Weights of a small CTC image transcriber: activation hardswish, trained on numbers of one to four digits printed on busy colour backdrops.
Rows from block 9, named by matrix and row number. Rows with one number belong to one channel. Each number is 200 + 30 x the weight over the matrix's rms, rounded and kept within 0 to 999. All counts start at 0.
# convs1: grouped (42 groups) 3x3 conv (model.blocks.9.convs.1.weight, 336x8x3x3), inputs within the group 0-7, a 3x3 kernel for each
# convs2: expand pointwise conv (model.blocks.9.convs.2.weight, 336x336x1x1, transposed), outputs 0-111
convs1.198,195,180,286,148,200,202,272,213,129,186,200,200,200,222,200,200,209,209,200,218,200,190,202,213,173,200,164,200,172,200,214,200,205,200,226,145,200,200,200,207,200,200,162,200,179,223,123,200,182,200,188,232,200,188,149,201,187,228,166,200,200,266,157,200,208,197,191,200,200,210,182,200
convs2.198,226,200,165,220,245,131,214,230,164,200,137,212,241,198,200,200,186,200,177,186,213,192,175,246,200,162,220,200,170,200,197,200,197,202,200,200,217,220,200,174,247,153,188,211,131,163,175,200,156,151,200,195,168,182,237,200,200,200,213,251,191,200,206,200,195,200,260,200,220,142,200,167,200,200,236,212,271,209,175,153,200,239,187,213,247,200,200,300,200,212,181,209,171,222,219,200,224,237,247,200,217,193,200,181,200,242,200,198,157,200,210,190
convs1.199,227,242,186,174,145,159,185,189,200,163,214,203,200,173,185,217,200,200,175,191,179,252,198,200,224,200,226,237,195,190,170,200,198,200,200,204,162,214,200,222,188,187,200,181,200,200,200,200,189,182,200,235,195,200,236,200,267,200,200,174,184,139,191,200,230,193,218,201,209,198,180,174
convs2.199,200,145,202,210,200,200,238,192,174,246,223,200,170,201,120,222,160,150,200,141,226,200,192,230,175,167,172,193,200,224,180,200,200,217,203,200,224,182,206,200,230,200,245,239,251,227,234,230,156,218,200,200,225,169,175,186,207,313,278,200,200,165,191,200,122,175,191,228,236,226,231,149,220,182,204,213,231,200,220,200,137,180,197,201,182,200,207,204,211,200,214,200,200,200,200,200,200,200,167,195,207,200,168,287,194,200,209,195,219,225,237,206
convs1.200,167,200,200,200,145,200,200,219,255,212,172,202,182,200,200,172,172,176,194,193,153,205,242,161,209,200,280,200,200,273,200,200,200,200,198,156,206,160,229,227,180,179,237,218,194,151,186,200,237,184,182,266,200,164,201,200,198,200,224,208,191,195,184,196,277,221,200,156,200,210,162,200
convs2.200,193,200,140,200,252,200,200,188,190,181,200,185,200,222,200,199,233,247,167,166,275,200,200,241,200,121,200,167,201,200,227,226,252,209,200,200,247,200,224,220,167,230,217,141,280,197,200,184,200,207,208,129,272,200,217,232,169,200,200,166,225,200,200,210,211,255,190,140,196,200,166,186,231,200,200,183,249,199,200,150,200,230,254,237,168,296,200,200,200,200,199,200,232,200,192,200,221,200,229,252,231,209,200,219,200,228,200,134,217,208,200,246
convs1.201,165,200,219,200,200,227,166,200,169,186,177,174,200,200,232,224,207,262,207,226,200,200,165,137,220,273,201,227,234,237,200,199,200,190,200,169,217,197,183,213,177,200,200,209,221,214,206,178,200,186,200,179,178,200,200,172,200,195,191,222,182,203,206,148,182,159,200,200,370,166,190,197
convs2.201,195,227,187,200,227,182,223,200,200,272,191,248,204,277,215,183,205,166,186,186,237,200,119,151,210,196,200,179,200,147,159,187,200,200,200,215,157,200,204,253,200,132,200,142,200,218,245,200,164,200,195,180,250,207,169,200,235,200,213,199,163,200,200,202,137,191,273,200,200,239,200,200,174,200,215,226,189,200,194,213,133,143,211,157,236,200,176,190,200,235,152,200,200,222,233,215,200,178,257,234,201,200,239,200,174,172,192,200,188,225,171,146
convs1.202,233,200,143,200,200,180,215,200,200,200,159,200,233,176,143,180,200,200,165,260,247,200,209,211,200,170,181,252,198,200,200,200,191,200,200,194,200,164,129,206,200,200,197,184,176,209,178,208,200,249,247,162,193,205,176,200,153,200,214,200,209,200,238,200,180,221,263,166,200,230,150,219
convs2.202,200,200,200,195,200,156,194,175,200,234,187,195,193,246,231,200,200,257,168,200,230,264,171,200,225,229,189,200,220,207,165,200,198,238,200,286,173,194,223,200,200,247,237,267,188,186,200,227,200,200,186,214,189,222,200,209,200,265,183,252,200,203,258,160,202,231,197,249,202,200,200,200,200,200,170,222,200,196,200,184,189,166,200,200,174,188,190,200,177,216,268,240,195,196,199,176,211,200,200,200,237,197,200,209,146,224,200,201,183,200,140,199
convs1.203,194,196,186,200,224,200,200,200,200,200,253,169,200,220,168,234,193,210,190,139,200,188,276,200,200,221,200,168,187,191,224,200,200,200,200,286,136,236,168,248,220,208,200,180,205,200,200,200,200,200,159,195,263,229,200,210,238,198,200,179,200,191,188,200,200,171,183,196,165,189,146,137
convs2.203,246,219,162,200,163,192,178,288,211,208,200,150,200,200,193,237,213,240,184,191,167,247,196,294,236,200,200,200,196,274,154,146,151,177,200,241,218,200,200,208,187,200,152,230,175,199,204,172,291,174,248,130,204,189,200,151,170,200,200,200,161,200,200,211,185,200,147,200,201,163,178,215,212,182,200,200,200,200,200,160,253,217,153,200,145,227,181,188,200,200,200,181,231,190,224,174,166,185,200,200,242,261,200,149,200,217,200,198,143,214,230,191
convs1.204,186,235,190,232,228,208,211,200,177,166,149,238,221,200,246,219,216,198,209,190,216,174,210,116,200,200,197,193,248,176,200,200,236,242,205,168,200,131,248,238,213,139,200,200,224,247,177,196,209,200,181,203,200,200,221,200,212,180,172,187,179,188,203,200,139,200,200,305,169,182,173,274
convs2.204,166,174,232,143,259,233,190,127,200,200,200,199,227,233,174,197,200,176,200,203,200,176,166,128,200,190,200,173,192,157,200,167,209,200,270,200,159,148,173,201,200,200,200,234,229,257,170,222,200,141,200,193,161,163,200,200,200,182,193,186,147,200,200,231,207,200,244,138,203,196,200,187,219,145,202,247,188,218,153,210,200,200,229,202,175,228,200,229,186,200,200,207,200,212,190,238,143,241,216,124,159,191,247,200,148,154,155,190,203,177,193,200
convs1.205,200,192,203,187,200,191,203,200,260,178,258,200,200,200,204,200,149,200,186,201,192,199,203,200,171,209,236,202,200,200,184,200,200,200,249,167,83,306,199,173,180,254,270,193,200,200,200,179,201,181,222,107,269,222,200,200,200,200,200,200,243,162,200,197,157,185,263,136,210,176,227,173
convs2.205,157,186,212,200,223,200,226,200,200,161,113,166,203,182,217,200,241,170,200,240,185,210,200,232,200,206,200,221,200,162,200,200,200,200,154,166,200,170,250,188,221,198,200,200,146,215,200,183,238,200,200,200,230,200,195,211,189,213,222,204,180,225,200,200,200,187,227,170,220,139,156,313,200,241,212,142,214,234,238,200,200,168,200,200,151,209,200,200,200,200,183,215,200,175,200,200,200,200,158,134,169,178,200,221,200,184,226,197,200,176,188,199
convs1.206,200,173,162,200,200,232,221,264,200,210,218,221,175,171,163,200,203,286,200,200,200,178,198,200,200,200,200,209,200,200,200,200,175,215,204,203,223,143,200,231,243,174,252,223,200,195,200,200,200,200,179,200,144,194,228,212,225,209,178,229,188,213,220,226,200,206,145,200,200,201,200,251
convs2.206,214,193,179,215,200,200,200,161,189,192,224,200,200,270,200,201,158,207,238,162,157,190,180,80,212,200,172,149,244,199,119,200,200,193,200,145,200,200,170,200,200,154,143,210,180,202,157,249,219,209,198,200,139,200,188,150,201,191,154,165,233,195,200,188,200,190,200,213,145,200,200,200,200,192,188,186,187,200,188,207,168,148,200,228,209,187,200,200,194,200,195,261,188,170,205,151,242,200,208,200,208,162,189,217,200,216,187,226,224,200,208,150
convs1.207,190,197,182,200,220,138,197,200,200,210,200,131,165,200,196,204,181,208,204,200,294,200,200,213,245,187,169,185,177,200,201,188,200,220,227,200,189,163,167,200,200,159,244,207,200,186,223,200,200,225,285,200,200,257,223,200,200,195,200,200,223,179,200,152,187,256,206,220,154,200,172,200
convs2.207,182,200,200,213,262,199,210,200,200,203,182,190,200,200,200,200,152,191,169,200,165,178,200,226,200,200,200,250,200,190,200,148,171,200,200,282,210,199,161,200,216,208,245,200,183,225,200,259,165,199,209,175,150,254,200,222,229,230,200,200,243,223,189,158,140,251,190,189,200,241,244,197,200,200,200,162,233,285,208,145,239,235,200,214,200,198,200,200,214,200,214,195,233,200,239,217,200,159,240,183,241,200,151,184,203,227,200,183,233,205,140,206
convs1.208,256,191,200,200,200,159,203,178,200,200,205,216,200,200,200,195,200,205,144,234,200,160,200,235,174,228,200,138,250,200,183,225,233,200,200,200,200,196,175,183,167,254,167,199,210,200,200,178,201,200,155,202,227,177,165,190,245,234,180,209,200,200,302,200,187,173,202,108,179,219,220,200
convs2.208,185,170,183,210,222,187,200,205,220,167,183,200,200,226,233,217,200,200,189,173,135,200,185,200,229,178,163,193,200,209,200,200,194,203,200,166,178,231,207,200,244,200,200,170,163,146,200,200,219,200,200,159,200,164,128,223,183,193,226,200,200,221,195,200,200,215,175,178,200,200,171,233,168,235,200,142,200,195,184,267,172,193,157,197,180,161,200,197,237,171,219,176,219,215,235,200,194,167,200,200,200,181,199,178,200,202,208,163,200,200,170,140
convs1.209,152,254,153,172,211,143,200,200,200,214,200,190,200,193,205,200,195,209,274,131,200,211,215,180,229,200,185,200,188,232,200,179,183,200,200,200,253,151,180,209,162,186,204,164,246,200,221,140,153,198,169,161,217,172,260,222,200,200,174,198,206,197,198,203,226,195,200,232,158,202,196,200
convs2.209,209,221,200,200,219,240,190,200,229,228,183,212,210,205,206,205,218,177,215,221,188,198,156,200,195,189,200,223,214,215,193,200,181,200,200,173,200,145,212,161,200,287,200,193,209,200,224,200,163,200,200,208,248,286,206,238,164,200,218,200,220,229,221,235,209,193,214,200,240,229,200,193,265,200,159,206,154,228,231,199,200,200,300,146,200,200,232,187,148,156,225,200,204,220,279,207,206,200,208,200,200,200,170,283,182,198,191,200,200,166,200,274
convs1.210,169,181,267,200,200,200,234,195,200,195,200,184,213,202,200,200,188,196,207,185,158,200,209,200,187,200,200,200,147,213,165,200,199,200,200,173,94,267,200,159,200,200,207,170,200,115,251,228,148,231,220,197,157,229,166,160,172,176,162,240,200,200,249,129,213,200,156,149,324,234,183,188
convs2.210,200,237,200,200,240,200,198,177,200,200,200,200,200,141,191,214,159,200,228,269,190,134,219,200,202,279,225,200,194,290,200,160,137,200,218,200,210,201,178,241,200,200,270,201,211,109,200,280,200,235,189,124,200,229,200,194,222,97,252,243,204,200,232,200,230,196,210,200,207,219,232,241,200,197,235,200,207,200,229,214,247,190,137,305,248,229,200,181,200,200,200,155,200,218,146,200,200,200,139,200,188,194,126,205,200,200,200,213,200,239,200,206
convs1.211,157,200,200,187,200,148,220,200,219,194,200,200,223,198,200,206,170,231,162,200,234,200,200,185,189,212,172,200,194,217,223,235,149,200,194,201,254,265,141,239,204,164,185,164,200,232,268,129,232,200,173,170,200,232,217,200,200,200,189,164,176,250,152,220,316,103,200,193,172,244,153,217
convs2.211,163,258,128,200,189,200,200,267,117,188,200,161,200,139,205,200,200,127,175,120,296,144,205,148,200,148,166,203,205,220,200,119,200,180,215,200,216,183,200,197,251,147,197,170,203,170,200,200,200,181,177,205,200,198,139,200,200,226,200,200,214,189,209,176,201,248,190,200,244,200,200,226,133,188,250,207,182,155,200,163,174,225,239,200,175,200,200,200,205,172,200,200,216,219,162,161,200,200,200,163,143,181,159,204,170,203,133,200,195,283,200,234
convs1.212,200,204,200,162,200,149,175,200,214,203,193,200,200,213,200,200,194,215,188,188,184,168,200,200,200,183,200,177,181,142,257,206,245,249,190,190,208,164,170,213,204,206,200,218,183,173,200,204,239,189,200,200,218,247,200,265,263,211,125,172,176,200,202,184,169,197,200,200,200,203,229,198
convs2.212,179,167,165,200,200,158,229,207,200,200,148,210,161,200,176,217,200,200,212,194,200,174,153,200,197,200,167,200,259,205,133,200,238,210,207,187,203,200,200,200,221,251,200,164,162,190,211,200,200,157,200,183,223,168,188,167,200,157,200,241,191,200,200,200,200,174,182,200,196,200,227,182,283,156,158,200,200,142,245,217,200,201,214,200,168,264,223,169,236,213,200,200,207,194,200,234,200,224,200,200,212,200,150,124,182,190,200,178,188,200,176,180
convs1.213,142,192,298,200,176,246,243,200,195,200,188,191,200,199,214,200,200,189,240,200,164,200,188,200,189,200,200,213,152,176,152,213,197,188,200,200,133,204,176,200,190,235,200,188,133,104,224,207,141,200,248,192,168,218,179,200,200,200,200,216,157,200,248,97,229,200,121,214,262,225,162,167
convs2.213,202,193,200,194,212,257,207,110,213,191,142,188,200,200,200,200,200,200,177,204,287,144,200,158,200,200,190,219,157,259,200,184,200,201,195,169,164,182,188,200,200,200,182,200,159,141,218,258,182,162,177,181,200,232,200,200,265,196,200,200,200,211,200,223,174,219,147,218,195,206,200,229,200,204,205,200,234,200,200,200,197,171,92,218,164,233,120,214,200,214,174,194,230,180,179,131,200,216,200,200,207,136,200,185,200,203,200,216,149,200,220,200
convs1.214,209,165,211,200,239,175,214,217,200,200,211,200,222,191,201,201,200,189,200,200,200,169,197,211,158,200,158,146,195,186,200,200,200,200,235,168,163,200,224,238,165,157,162,200,184,200,196,190,242,200,165,237,156,180,200,200,200,200,188,233,143,200,178,183,204,166,253,170,133,206,261,147
convs2.214,200,201,200,222,200,154,211,200,200,154,200,200,200,124,214,173,200,200,158,184,133,249,225,186,220,200,200,200,198,129,234,219,223,196,200,197,171,200,142,239,283,174,215,187,200,172,209,128,200,172,273,213,200,200,200,168,200,167,200,176,204,170,200,198,150,213,169,247,209,159,155,159,200,200,200,249,201,200,201,200,246,200,200,200,214,201,190,204,223,210,200,200,238,199,203,171,197,172,217,235,200,236,137,200,185,161,197,224,174,200,197,239
convs1.215,163,266,180,181,200,200,200,222,200,196,187,242,200,210,200,232,171,200,200,182,230,201,209,163,246,200,161,130,185,216,234,196,167,180,171,200,262,186,171,200,206,182,200,188,201,200,200,121,200,200,181,200,150,274,200,198,200,191,199,140,272,147,208,220,253,124,240,192,166,195,155,259
convs2.215,200,200,232,200,205,204,189,253,184,228,178,209,226,200,163,225,180,266,187,200,200,200,219,204,230,200,206,200,160,219,172,201,273,272,200,200,200,217,287,109,221,219,236,200,201,267,189,240,207,144,246,198,264,262,200,273,200,200,219,179,200,200,151,200,180,200,175,176,250,186,222,192,192,157,226,211,244,200,188,178,209,198,224,149,200,165,170,182,131,229,200,200,191,234,133,139,218,200,200,200,257,172,103,241,202,200,200,226,194,161,200,200
convs1.216,146,200,201,200,200,224,200,209,215,233,200,200,230,200,164,200,233,182,216,171,244,143,150,182,200,197,288,203,197,195,200,200,201,160,185,219,200,210,200,174,204,200,190,200,202,202,178,199,279,213,200,327,212,200,261,169,200,287,228,242,208,168,200,203,173,177,200,200,200,136,200,240
convs2.216,200,176,200,216,167,188,200,192,200,228,254,186,200,200,138,226,200,168,215,200,200,202,197,217,157,143,221,172,200,226,200,200,200,229,193,198,218,157,213,200,239,143,219,183,145,172,226,192,236,285,200,144,203,152,222,208,200,200,200,168,215,200,207,206,208,238,165,238,179,182,191,161,266,240,143,160,205,157,189,252,174,228,200,112,221,199,200,187,212,200,179,200,200,166,172,200,200,158,210,171,200,154,226,207,200,242,194,200,175,195,246,200
convs1.217,199,208,187,200,176,200,191,200,205,181,154,200,173,236,223,200,176,220,245,225,200,161,152,162,255,257,200,214,200,204,200,233,212,221,200,223,256,261,247,192,138,146,200,135,133,200,200,148,133,210,200,230,196,251,146,157,137,195,148,200,248,200,217,200,200,170,176,200,235,205,230,200
convs2.217,172,200,187,191,200,200,181,200,200,200,231,200,248,237,177,243,141,234,200,231,213,200,200,228,184,200,200,200,200,236,189,272,200,191,200,174,232,218,170,200,235,165,218,282,209,200,243,200,167,155,211,200,205,177,297,200,200,169,200,200,207,200,235,150,205,197,202,190,249,227,200,209,200,200,177,200,138,229,257,247,244,216,202,245,244,214,243,200,224,211,200,161,210,200,222,213,200,158,171,200,226,200,191,200,161,242,200,194,234,317,193,206
convs1.218,170,201,203,200,200,236,190,200,212,200,182,200,192,159,140,231,226,214,200,222,187,179,200,200,193,186,200,200,194,200,212,200,230,204,200,200,233,200,200,237,199,198,151,237,200,148,289,214,163,176,184,247,168,176,194,200,200,200,179,200,135,208,200,292,187,201,159,177,226,200,200,202
convs2.218,200,200,197,182,236,200,304,200,179,200,306,292,200,242,162,200,200,186,200,273,193,194,200,193,206,165,156,148,197,146,252,180,200,206,200,200,181,200,199,211,264,200,223,200,274,200,176,164,200,200,200,190,181,200,200,200,206,200,200,216,231,200,150,212,191,181,205,200,200,173,200,180,200,140,172,105,191,200,200,185,313,200,224,297,203,200,198,240,195,191,159,200,218,200,204,180,197,200,206,164,200,200,164,205,182,200,200,188,201,237,211,179
convs1.219,200,187,135,200,200,198,200,211,200,128,221,228,200,200,211,181,190,154,200,207,189,196,200,151,164,200,200,200,200,176,185,212,182,225,231,200,195,193,189,200,188,191,200,180,209,200,296,275,167,200,200,151,235,183,190,225,266,195,220,171,200,203,200,200,200,158,187,203,183,200,200,185
convs2.219,197,202,238,259,200,190,195,200,182,173,182,189,199,200,209,198,200,131,193,200,141,177,213,144,289,206,190,155,235,200,200,160,256,211,150,255,240,200,144,156,257,178,200,200,200,173,219,200,257,200,230,252,192,241,229,203,200,196,234,192,160,200,98,200,287,204,195,188,290,218,288,211,200,200,200,200,274,200,141,214,206,200,229,248,182,199,191,196,200,155,243,239,200,200,194,200,200,157,200,146,201,262,200,232,176,138,256,200,199,208,241,231
convs1.220,191,151,240,175,200,216,178,200,200,215,305,101,157,252,181,192,274,189,205,192,190,232,200,180,148,245,167,226,200,208,200,204,203,194,199,200,200,200,202,200,223,156,200,130,240,191,155,232,200,200,178,221,247,169,200,177,219,200,139,255,200,200,206,153,200,174,266,186,187,200,184,160
convs2.220,119,172,240,181,237,179,215,184,167,174,226,205,221,257,222,219,142,158,200,154,246,194,144,211,200,226,190,204,200,187,198,212,240,200,211,200,176,127,186,200,200,200,200,200,170,248,209,200,200,175,200,202,220,164,200,203,141,196,287,218,171,200,212,200,209,200,154,230,218,176,224,231,182,200,194,276,141,200,184,268,199,211,229,200,200,205,200,200,210,244,212,165,200,200,250,193,156,180,147,161,200,200,164,189,157,196,144,176,209,145,200,210
convs1.221,231,200,200,186,195,200,166,203,219,174,171,200,183,183,200,176,237,188,204,190,167,233,174,201,275,200,167,201,223,200,174,198,183,206,192,182,200,163,200,200,190,200,207,217,200,172,183,184,166,164,200,174,197,166,200,196,176,167,200,221,174,180,180,206,200,189,251,200,140,274,200,200
convs2.221,200,151,162,200,173,238,246,196,200,141,200,288,251,212,200,218,161,200,211,200,216,214,194,208,228,296,315,184,171,167,238,229,200,150,184,200,187,200,200,200,118,157,160,202,200,192,241,210,171,200,218,275,192,200,200,200,200,200,200,236,200,200,193,211,212,189,200,189,200,168,200,207,192,200,200,200,268,200,179,252,156,200,196,200,175,225,241,200,246,223,200,198,200,200,233,178,197,200,200,211,178,200,228,171,285,200,200,216,195,200,115,200
convs1.222,220,142,200,246,216,188,200,200,200,147,193,214,188,236,262,144,134,169,215,157,171,207,193,193,200,304,175,200,199,181,208,200,200,200,187,203,210,166,185,218,181,238,200,185,175,160,178,200,179,207,200,192,183,244,209,205,238,165,186,200,200,200,209,221,156,223,190,154,186,241,302,200
convs2.222,151,200,186,213,155,200,174,155,200,195,200,200,200,187,233,201,216,200,200,200,200,224,200,186,200,254,189,201,200,181,131,184,226,200,200,200,233,252,258,200,200,194,163,162,221,245,228,203,174,270,226,216,213,152,223,200,200,204,196,174,217,200,214,204,223,160,200,238,235,191,203,200,180,200,200,200,206,174,200,157,200,200,215,200,200,200,117,214,205,140,196,210,200,153,184,200,244,186,200,161,222,170,190,224,200,200,225,200,169,200,200,250
convs1.223,211,173,222,199,204,184,199,200,200,200,136,200,153,272,248,188,159,225,230,200,191,204,168,199,144,311,200,216,200,239,206,215,197,221,200,200,185,195,219,200,200,200,199,157,115,217,183,169,235,229,201,92,247,200,225,160,225,257,200,183,200,271,200,182,201,161,228,177,228,182,266,161
convs2.223,200,245,228,200,200,235,200,168,176,173,184,200,253,200,209,142,126,219,200,254,200,202,183,202,151,161,171,185,200,168,200,109,200,279,243,200,224,200,200,196,217,220,175,187,187,278,165,174,197,188,201,209,212,167,230,200,194,234,200,178,167,209,217,191,283,185,200,185,210,210,203,214,200,200,167,202,182,200,181,200,235,150,239,191,230,200,200,213,200,200,214,200,222,200,184,200,135,208,211,187,200,163,200,142,200,200,167,200,200,182,212,239
convs1.224,188,197,214,200,200,188,200,200,200,181,189,233,161,247,187,200,227,200,172,112,275,147,174,265,178,207,206,200,158,235,242,200,180,200,132,188,200,161,200,192,159,200,202,181,186,196,219,183,200,222,200,200,191,218,200,192,189,210,229,200,200,163,184,189,122,248,156,200,293,173,206,200
convs2.224,200,262,229,202,193,183,200,200,141,198,200,164,245,200,170,217,219,58,217,173,251,167,200,200,199,267,199,227,114,200,207,258,303,198,159,180,279,176,171,164,183,200,151,200,186,185,227,213,198,200,195,207,152,200,231,200,179,198,132,200,180,189,202,200,200,160,200,211,200,200,200,164,174,216,193,168,210,221,135,190,241,198,228,200,190,200,200,256,200,138,200,156,192,200,200,153,200,218,223,200,164,200,214,138,217,200,200,200,191,200,200,150
convs1.225,240,200,183,200,200,200,200,193,200,200,234,200,176,214,175,200,210,196,115,264,234,142,200,178,250,164,237,165,200,201,182,176,281,200,138,220,200,169,215,160,174,276,200,153,200,200,200,202,190,221,188,200,200,200,204,188,158,148,224,179,200,200,197,90,236,200,153,179,249,224,156,217
convs2.225,207,200,176,200,204,183,233,183,194,124,284,204,251,212,200,200,164,218,162,200,200,150,200,142,200,211,167,217,200,194,200,209,167,139,200,223,173,168,140,200,187,200,116,200,200,200,200,200,200,200,200,155,210,127,206,281,254,184,104,211,200,200,200,173,212,186,145,200,200,156,200,249,172,167,154,200,197,200,191,159,293,168,170,221,200,213,200,200,235,244,200,200,200,152,230,218,194,168,139,253,178,149,151,200,215,193,144,195,179,200,213,159
convs1.226,202,200,198,201,200,221,195,200,245,200,181,224,200,200,200,200,164,237,200,200,200,178,137,223,189,184,186,200,130,241,178,200,200,200,200,200,203,200,172,167,200,198,200,182,168,194,184,202,219,210,230,189,200,200,200,199,200,200,200,162,200,168,211,166,118,262,223,179,214,173,200,204
convs2.226,184,182,202,151,200,200,208,167,166,248,198,200,215,200,143,140,234,200,232,188,190,213,180,211,239,263,180,125,163,200,200,200,193,211,214,208,171,200,200,196,200,200,156,200,195,153,169,218,222,188,200,210,239,167,200,200,200,209,172,171,194,197,200,247,197,186,218,200,200,141,184,200,168,200,200,179,199,200,200,278,200,144,243,213,181,256,181,200,237,171,185,225,200,200,216,185,200,199,164,184,200,220,214,236,198,200,214,172,198,177,200,134
convs1.227,210,209,200,219,200,200,213,206,167,236,190,175,203,159,200,246,196,200,224,200,142,225,247,163,194,200,133,189,200,203,200,200,155,208,306,200,162,200,228,192,200,200,163,210,194,200,200,169,237,174,221,200,206,196,218,187,188,188,200,225,191,200,192,229,214,94,235,244,138,208,200,193
convs2.227,225,200,168,200,221,169,200,227,161,200,200,249,225,200,191,196,200,200,200,219,200,189,198,235,252,265,200,200,219,207,233,258,245,234,166,218,152,192,224,158,200,230,199,200,215,257,200,161,193,256,139,126,155,230,136,148,239,175,242,183,166,228,158,200,200,200,137,162,168,158,200,155,218,181,121,138,168,200,200,211,200,232,200,200,200,156,141,200,176,170,200,200,206,200,200,200,194,207,197,200,200,227,233,248,200,200,200,212,201,129,199,211
convs1.228,226,189,200,200,199,200,200,200,192,200,219,200,163,195,193,200,195,204,199,200,150,181,200,201,225,150,200,200,163,168,200,143,229,126,214,225,200,196,181,200,200,183,227,200,236,218,169,167,200,196,200,200,238,259,200,190,200,200,172,214,261,200,253,200,168,180,164,200,236,244,192,200
convs2.228,220,162,200,168,238,243,214,200,200,192,163,217,207,146,200,219,200,229,168,220,200,172,195,210,200,185,138,190,200,182,145,200,166,125,189,203,200,254,200,245,204,200,200,231,161,200,200,210,182,199,200,200,213,200,197,206,174,200,240,200,167,209,258,200,215,167,139,207,206,200,206,191,200,214,200,153,200,177,206,200,200,220,234,200,192,212,200,233,197,200,260,164,200,200,164,221,224,269,206,200,200,198,173,188,174,200,193,208,206,209,192,124
convs1.229,276,200,200,171,200,200,200,203,188,200,211,186,200,219,230,200,188,219,124,238,225,188,205,200,236,142,200,212,139,188,243,190,200,164,200,150,196,181,265,200,141,216,182,231,198,195,209,203,200,200,185,222,200,200,145,200,209,234,163,209,200,142,223,138,175,230,200,200,173,200,158,214
convs2.229,200,173,157,142,200,200,163,200,193,200,149,193,228,214,233,225,212,165,200,185,200,186,297,200,229,293,192,149,243,200,200,185,214,185,204,155,217,232,169,200,200,224,173,218,204,234,200,172,200,200,162,190,254,200,225,200,164,200,225,147,226,247,200,195,200,207,196,200,200,200,219,200,200,211,211,200,205,186,200,217,200,158,200,229,200,177,200,257,228,200,200,192,226,179,195,260,182,187,163,200,200,252,226,239,163,218,191,155,223,234,218,319
convs1.230,227,200,204,200,174,200,200,200,229,209,188,200,176,179,237,211,200,200,237,234,187,187,194,189,200,200,200,156,250,328,188,241,200,280,158,200,134,176,200,192,188,249,216,214,172,206,198,197,203,172,168,266,200,200,214,220,200,167,219,187,200,200,200,194,197,158,161,153,200,210,178,200
convs2.230,166,162,172,215,200,153,201,190,206,194,158,200,200,187,204,251,256,215,208,200,212,188,277,200,159,197,171,150,182,185,154,197,200,200,170,122,200,200,265,226,185,171,170,217,200,176,189,193,142,200,176,200,151,146,236,222,242,164,154,210,142,220,186,260,194,156,202,186,203,200,237,200,200,220,200,168,75,241,200,167,150,147,200,205,205,279,146,196,235,219,200,212,243,200,200,218,221,128,177,242,126,179,182,200,243,200,200,291,200,200,200,200
convs1.231,212,212,200,170,216,211,177,177,233,200,189,200,187,200,225,185,200,208,178,163,200,208,170,200,170,234,200,201,163,198,200,193,165,200,231,216,200,213,200,200,162,170,236,197,196,204,200,199,217,169,212,200,196,201,204,151,219,200,200,181,200,209,163,164,185,155,230,152,200,163,237,200
convs2.231,217,191,254,190,200,177,288,210,200,162,231,200,240,224,200,198,243,213,200,252,206,202,154,208,200,160,200,168,125,204,200,200,225,171,169,200,216,208,213,205,163,225,207,221,242,188,181,200,245,200,234,247,200,248,206,216,200,218,178,211,161,186,200,180,167,162,153,200,250,200,200,255,215,210,199,200,245,200,264,176,198,292,200,183,200,206,201,219,225,262,200,181,200,200,167,200,253,200,200,155,213,200,200,200,191,182,200,169,154,197,176,183
convs1.232,251,208,173,200,200,200,157,147,172,209,195,161,200,182,149,154,200,200,211,196,200,224,200,203,200,166,200,200,200,215,258,225,208,200,200,149,152,165,205,184,162,225,211,234,180,200,174,200,182,192,200,256,210,230,200,210,200,200,201,176,200,198,207,146,177,200,242,180,268,240,280,162
convs2.232,200,198,240,200,173,242,223,189,200,189,197,217,200,205,167,172,200,200,200,135,226,174,123,200,200,200,156,179,200,200,200,184,134,167,193,200,200,191,182,251,200,200,171,200,172,135,206,200,201,200,173,200,188,200,192,170,200,186,200,227,180,188,211,214,186,203,200,224,200,184,204,197,175,158,155,189,144,200,200,162,200,184,200,198,242,191,181,200,234,226,189,180,202,114,200,200,221,212,222,168,267,200,165,178,218,209,190,259,198,187,249,190
convs1.233,212,211,177,218,217,193,158,201,200,165,200,195,258,200,200,200,199,200,212,200,200,219,182,194,149,200,200,194,210,200,200,200,169,226,182,156,253,200,223,174,200,200,206,167,200,255,221,199,197,192,200,196,151,200,200,199,174,177,202,260,181,200,200,190,193,240,192,233,200,243,200,200
convs2.233,195,208,242,200,200,267,192,214,200,200,200,145,211,200,187,199,200,200,168,200,138,167,219,200,200,200,132,142,211,200,195,209,253,271,200,158,222,192,194,200,156,172,217,228,200,200,167,216,200,206,196,138,191,214,200,150,207,216,200,200,226,234,206,228,200,196,201,195,205,230,239,159,200,200,200,184,200,234,200,175,200,254,222,236,226,203,200,231,162,189,180,178,200,231,239,216,200,225,163,207,188,240,182,231,216,135,200,179,215,244,185,177
convs1.234,200,161,200,200,200,202,225,194,234,97,268,251,75,266,272,146,200,206,206,214,160,240,200,200,189,200,222,226,197,199,222,188,171,219,122,200,191,200,216,200,219,153,175,217,211,175,200,200,195,200,185,207,176,173,200,168,249,200,204,241,200,200,240,200,200,200,200,200,200,200,240,226
convs2.234,200,153,200,173,235,209,234,181,227,163,279,200,210,188,217,197,210,238,200,200,189,166,233,223,194,205,200,222,200,203,236,158,217,180,215,194,193,118,226,200,179,233,227,256,200,220,181,179,219,190,206,200,167,176,200,220,217,232,253,200,200,200,244,240,176,230,258,200,200,228,232,212,236,215,222,200,177,200,208,174,194,200,200,205,216,248,165,271,161,212,204,230,200,170,200,257,165,198,195,242,200,255,159,199,200,200,200,176,198,192,213,186